Rows from block 3 of a small class-conditioned image diffusion model, named by matrix and row number. Rows with one number belong to one channel. Each number is 128 + 32 x the weight over its row's rms, rounded and kept within 0 to 255. All counts start at 0.
After each channel's rows are labels from the 100 images, of 14848 (inputs lightly noised), where the channel reaches its highest value: "patch colour" is the nearest of a few named colours to the mean colour under the peak. Only what is clearly more common there than usual is listed. The data: simulated fluorescence microscopy of cells.
# convs0: first 3x3 conv (model.enc.1.1.convs.0.weight, 192x192x3x3, each kernel summed), inputs 96-191
# convs1: second 3x3 conv (model.enc.1.1.convs.1.weight, 192x192x3x3, transposed, each kernel summed), outputs 96-191

convs0.163 [107 136  89 122  92 123 114 138 130  97 142 141 118 121 154 194 104 138 175 124  69 131  93 152  88  79  88 136 143  90 102 138 113  84 117 108 147 108 142  85 125 138 108 167 123 179 144 193  84 120 164  99 146 172 140 113 131 117 107 130  18 127 107 120 190 133 117 171 169 125 159 168 128 130 125 166 148 170 157 147 119  19 167 135 115 100 111 123 121 101 130 147 189 188 110  74]
convs1.163 [140 108 147 171 136 100 146 122  72 139  97 122 132 141 114  97 168 131 130 174 130 133 109  97 145 143  97 124 146 121  96 108 114 136 110 111 114  89 107 114 112 151  86 116  80 120  96  76 104 139  57 170 157  65  44 127 205 146  79 161 200 108 100  94 149  99 105 179 173 139 121 124 113  46 134 128 119 133 126 201 129  83 185 139 127 106 151 104 169 152 129 126 110 121  96 111]
patch colour: purple; brown

convs0.186 [120 121 104 171 209 124 160 102 135 141  73  73 134 123 110 113 157 130 128  98 120 116  94  96 143  81 119 128 121 137 135 106 148 120 153 125 114 150 104  84 143 189 108 182  96 129 103  79  66 141 124 117 107 125 105 153 109 111 159  88 105 128 111 155 116 119 148 183 152 115 109 165 112 137 120  92 132  81 140 150 135  81 142  97 149 138 245 150 118 113 101 129  62 109 166 186]
convs1.186 [110  76 111 157 164 122 123  89  94 147 109 104 100 121  99  77 130 129  96 164  91 152 110 154 112 141 101 137 118 103 129 159 105  93  71 113 137 128 157  97 136 122  97  90  94  99 204 144 103  46 160  71 101  87 113 125  56 171 124 190 151  77 127 106 144 121 124 218 143 108 207  86  86 189 106  46 128 123 110 124 152  54 112 166  98 160 127 150 122 106 100  70 127 167 124  98]
patch colour: blue

convs0.185 [128 168 113 139  99 171 133 157  58 146  82 102 125 116 110 152 129 121 135 124 114 140  76 170 131  91 115 152 126 134 146 113 124 136 144  81 156 105 119  89 129 150 117 180 121 162 112 132 144 218 160 176 152 201 126 134 130 179 248 121 130 137 109 120 101 106 153 190 163 142 140 139  77 121 131 149 178 117 174 117 169  59 132 165 138  68 161 201 117 151 179 155 201 167 189 104]
convs1.185 [159 124 138 115 131 110 149  95 103 139 114 153 160  99 132   0 118 141 143 210 139 128 129 147 121 123 131 144 189 172 179 143 129 123 130  82 151 109 131 168 163 116  50 149  72 148 132  99  74 126  91 118 125 139 167 102 108 128 115 161 109  94 167 109 131 117 117 167 157 138 114 134 128  78 120 112 148 155 118 128 165 104 143 165 131 100 139  99 172 158  85 129 128 142 120  90]
patch colour: purple; blue

convs0.119 [102 116  99 150  81  87 112  71 237 140  86 135 133  91 124  72 130 116 144 113 123 122  90  42 144 132 150 118 160 110  59 169 130 133 126 203 140 155 104 164 112 137 186  82 107 114 127  97 126  79  89  70  56  80 106 120 131  95 111 133 108 139 137 121 101 114 115 146  76 139 122 118 148 142 138 120 141  75 141 132 141 120 139 112 147 128  33  33 155 101 128 119  82 116 146 109]
convs1.119 [122  97 119 134  80 134 143 113 106 138 145  97 171 184 138 109 135 103 141 100 143  98  85  67 159 158 166 131 130 150 123 154 123 158 176 104 114 112 165 112  94 151 171  56  86 144 168  88 127  94 114 120 101 184 162  93 106 126 115 113  81  91 125 135 107 165 160  75  90 163 165 127 147 121 111 153 135  16 143  88 119 191 151 121 118 141 196 126 127 118 133 113 139 110 146 209]
patch colour: brown

convs0.15 [106 122 123 100 121 132 174 114 103 131  83 129 122 101 128 255 103 121  93 137 129 115 173 104 122 137 114 147 103 131 147 122 125 120 231 138 113 100 114  92 132 148 118  93 127 146 142 207 144 107 131  66 100 111  95 132 121 132 125 109 196 120 123 139 153 107 133  82  51 139 152  82 135  98  85 123 125 113 140 107 162  93 112 127 133 136 183 141 151 132 115 101 177 126 124 142]
convs1.15 [122 163 166 105 126 207  69 142 156 107 136 112 117 139 113 245 148 178 151 143 188 116 166 117 154 152 112 114 121 157 166 141 113 155 129 119 104 109 130 136 152 137 126 157  95 122 123 116 167 159 120 135 140 139 101 110 221 108 137 137  28 119 128  89 173  81  99   0 124 165 124  99 100 123  36 144 114 128 122 141 108  98 153 139 115 185  88 116 203 116  67 119 179 131 116 106]
patch colour: blue

convs0.100 [123 141 115 107 137 179  98 114 120 155 215 130 155  84 195 128 109 139 115 155  78 168 120 164 131 168 112 139 137 162 137  95 186 128 109  83 123 129 113  91 131 115 133 110  95 106  84 134  84 108 161 145 132  94 106 143 110 125 132 105 116 127  99  94 122 125 101 164 105 139 120 113  96 181  95 119 152 162  91 114 138 123 111 133 118 157 134 108  89  96 134  92  98 239  79  75]
convs1.100 [113  66 114 159 185 113 122  73 137 119 113 133  73 125  97 133 133  92  96 136  86 144 129 124 149 146  89 112 212 106 174 114 146 145 130 186 101 143  97 152  83 102 120 129 117  87 124 116 114  84 148 175 120 195 154 137 116 125 103 151  80 156 100 121 138 174  76  73 122 154 135 114  94 131 123 211  89 102 132 194 124  89 193 123  80 146 173 167 106 156 148 168 152 158 142  89]
patch colour: brown

convs0.145 [122 148 146 186 170 129 144 121 127 112 119 121 172 200 181 127 147 160 135 120 161 110 166 108 129 120 151 129 118 147 138 161 121 108 123 142 121 109 120 170 105 179  97 106  67 147 121 131 116 102 147 132  85  98 152 137 163 145 132 150  94 164 209 123 138 106 148 120 148 128 100 160  75 116 108 132 154 102 173 183 147 101 143 119 107  86 218 109 159 110 199 135 102 151 148 138]
convs1.145 [123 124 151 103 181 112 100 202 130 166 164 131 127 144 144 110 103 151  78 193 135 162 149 125 185 143 155 117 105 134 154 147 100 126 125 141 115 115 134 112 109 146 127 156 127 132 146 129 134 124 123 107 151  67  93 145  96 105 139 141 133  93 212  95 102  96 122 157  64 115 107 112 138 108 101 132 118 126 118 128  78  74 110  97  71 119 158 147  23 128 114 131 163 136 143 133]
patch colour: grey; brown

convs0.93 [124 118 100 158 130 144 113 118 124 140 119 119 110 186 158 142 125 126 121 120 131 111 142 133 117  68 117 136 133 123 126 127 175 138 145 114 108 117 123  73 117 122 118 156 106 130 131 115 141 186  59 141 152 154 113 109 128 159 146 131  98 131 136 127 117 123 191 141 186 143 184 139  29 143 111 137 164 107 139 123  48 121 125 128  31  98 139 185 147   6 131 157 147 151 115  83]
convs1.93 [129 158 124 130 114 111 124 143 145 133 113 155 128 121 117 106 135 116 165 128 117  94 146 124 107 200  93 130  95 127 112 139 150 100 130 134 141 152 122 141 158 126 145 140 155 149 148 134 119 128 102 104 154 122 172 142 121 142 117 157 167  99 138 109  83 149 144 150 151 112 135 135  23 117 154  91 121  98 188 106 254 123 107 108   3 200  86 109 100  96 111  91 135  99 134 145]
patch colour: purple; cyan

convs0.49 [103 132 158 159 149 128 167 158  92 155 141 123 118 124 133  56 146 121 113 124 186 104 138  87 156  74 123 106 100  79 104 144 139 137 154 138 124 178 108 128 135 147 132 194 148 113 112 185 108 212 141 123 166 105 119 108 119 131 132 121 151 116 132 119 162  98 117 109 113 133 166 103 176 137 129 126 117  18   9 127  82 113  90 115  98  92 166 108  85 141 104 152 157 122 104 120]
convs1.49 [118 114 113 143 169 119 134 137 160 103 154 102 103  56 170 100 135  99  86 109  89 118 145 133  73 110 113 120 112  87 116 104  69 126 155 123 127 198  97 128 108 110 125 154 213 105  82 128 150 112 112  79 106  68 136 159  60  95 130 164 103 141 132 144  69  87 169 229 153 116 100 143  94 177 114  98 133 153  99 148 126 156 121 105 123 111  45  84 103 129 109  83 139 121 137 124]
patch colour: brown; grey

convs0.112 [109 113  86 124 115 150 110 112 105 120 116 106 109 125 100 114 112 110 137 135 171 125 104 144  72 124 116 140 137 126 145 180 139 106 129 127 131 133 119 149 129 131 123  81 104 156 136 255 137 155 118  93  77  76 102 133 110  96 111 118 120 139 128 108 116 119 135 142  83 135 113 136 130 120 122 121 113 122 143 107 127  81 127 125 127 142  92 135 130 128 164  17 255 119 116  95]
convs1.112 [135  79 143 106 174 120 179 111 109 126 108  81  58 118 174 105 148 152 113 149 114 134 141 107 150 146  19 150 162  64 159 109 125  80 121  96 120 155  61  69 145 128 128 132 122 136 113 205  86 130 129 142  27 104 138 123  56  98 130 123 135 219  60 109 178  97 142 149 158 117 101  99 115 160 124 136 115 127 145 145 115 113  99  73 137 119  89 148  97 117 110 129 178 134 100 107]
patch colour: brown

convs0.114 [126 113  83 152 117 124  97 153 183 119  65 135 144 135 136 117 107  96 120 134  83  93  70 116  73 147 119 121 143 182 136 100 157 109  97 106 122  74 135 125 123  65 144  82 144 129 146  95 161 129 113  86 207 134 123  96 119 163 101 110 117 127 128 116  71 143 149 143 130  91 139 148 150 133 139 123 154 168 107 118 102 138  90 119 120  95   3 207 129 159 121 129  62 148 118  75]
convs1.114 [112 125 142 160 115 138 150 134 127 132  92 116 126 126 111 151 170  92 147 157 160 139 128 126  84 141  99 175 140 189 113 200 108 113  92 144 173 125  90 131  81  25 123 113  90 140 141 108 146 128  92 104  88 193  70 118  95 111  63 122 127  86  90  78 146  91 132  97 103  88 137 100  80 187 118 133 139 116  86 165  80 100 163 137 119 113 166  56 124 131 125 117 130  99 124  46]
patch colour: brown

convs0.180 [134 128 104 118 125 151 174 137 130 126 115 139 136 112 133 128 116 149 118 132 128 144 190 107 193 121 137 149  95 130 152 140 142 105 111 120 141 128 111 122 153 239 147  93 146  73 141 121 141 149 145 114   0 128 114 108 109 142 183 139  71 107 104 104  78  90  96 180 191 113 116  83  64 133  97  79 113 112 127 117 134  70 115 141 112  64 147  58 111  90  93 213 145 120 112 124]
convs1.180 [162  81 130 133 142 113 133 135  99  84 102 119 150 141 124 120 115 111  95 114 113 164 146 130 111 163 104 121 121 147 117 134  93  73  92 110  88 118 119 129 142 173  84  84  89 111  70 112 125  73  89  96 141  22 131 135  75 107 150  86 123 120 123 115 144 107 133 174 156 130  92 125 163 116 146 153 108 137  99 104 118  87 128 137 137  98 109 172 118 161 141  92  55 102 133 218]
patch colour: grey

convs0.52 [148 115 153 149 107 144 136 124 150 131 160 138 142 154 141 138 153 122 121 128 147 113  34 179 156 171 144 144 143 126 125 173 140 114 138 185 128 138 114 128 121 144 169 114 117 139 130 149 107 107 134 172 135 158 136 116 125 115 106 100 141 109 113 127 122 132 122 156 181 127 127 116 134 151 153 128 120 229 179 143  62 101 126 125 135 119 123 112 116 173 149 166 156 137 104  80]
convs1.52 [100 149 132 169 113  96 137 146 109  99 109 142 125  87 133 135  91  43 135 120 125  82 127 171 130 118 189 150 143  88 107 121  74  89 140 122 107 187 121 177 135  93 123  93 105  62 137 100  79 121 174 141 130 167 224 136 149 170  61  97 114 132 135 129 131 149 141 183  82 173 133 106 127 117 112 156  97 179 196 128 143 174 142  94 139  89 117 120  78 164  55 104 146 138 116 133]
patch colour: blue

convs0.12 [150 141 141 107 190 130 201 119 127 124 152 132 125 123 146 154 125 153 140 125 103 150 160 110 117 158 108 141 124 172 129 118 143 113 103 187 100 151 121 123 152 104 130 104 169 144 115 126 171 188 110  26  95  99  59 110 144 143 111 121  91 174 152 131 113 133 151 198 118 144 166 103  85 133 101 146 129 128 105 163 140  92 104 120 135 125  67 157 174 111  93 109 108 125 124 154]
convs1.12 [128  84 133 141 120 112 155 102 149 129 128 125  96 105 113 165 153 131 124 109 172 112 122  71 152 110 141 136 167 106 178  75 107 156 117 123 102 113 130 173  69 106 131  39 115 100  91 129 130 126 141 131 124 127 122  87 128  77 146 165  95  95 115 153 154 147 167 108  49 139 105 166 114  97 117 117 110 127 113 120 125 172 104  94 112 195  89 144 121 176 124  85  47  61 127 195]
patch colour: brown

convs0.69 [112 129 159 142 165 111 137  82  90 116  86 145 122 129 109  99 116 145 107 148 150 137 172  35 130  73 154 131 113 135 114  99 156 124 143 137 172 196 141 106 100 160 125 209 137 169 134 171  99 151 152  80  81 110 124 107  91 101 141 152 119 125 108 156 156 173 126 167 134  75 129  99 116 148 110 121 108   0  19  88 109  76 111 111 148  72 135  49  56 124  99  97 115  96 127 143]
convs1.69 [112 158  87 159 152 112 127 105 182 146 111 118 113 143 101 121 106 133 135 144  65 155 100 106 117 134 103 129 143 109 112 118 110 127 145 117 117 132 139 130 154 163 153  92 215  61  63 111 136  23  79  92 175  60 132 160 126 118 123 105  84 144 120 112  81 101 143 153 144  81  89 123 125 140 148  96 123 170  67 152 129 189  82 144  91 110  71 124 139 147 134  93 132 158 124 161]
patch colour: brown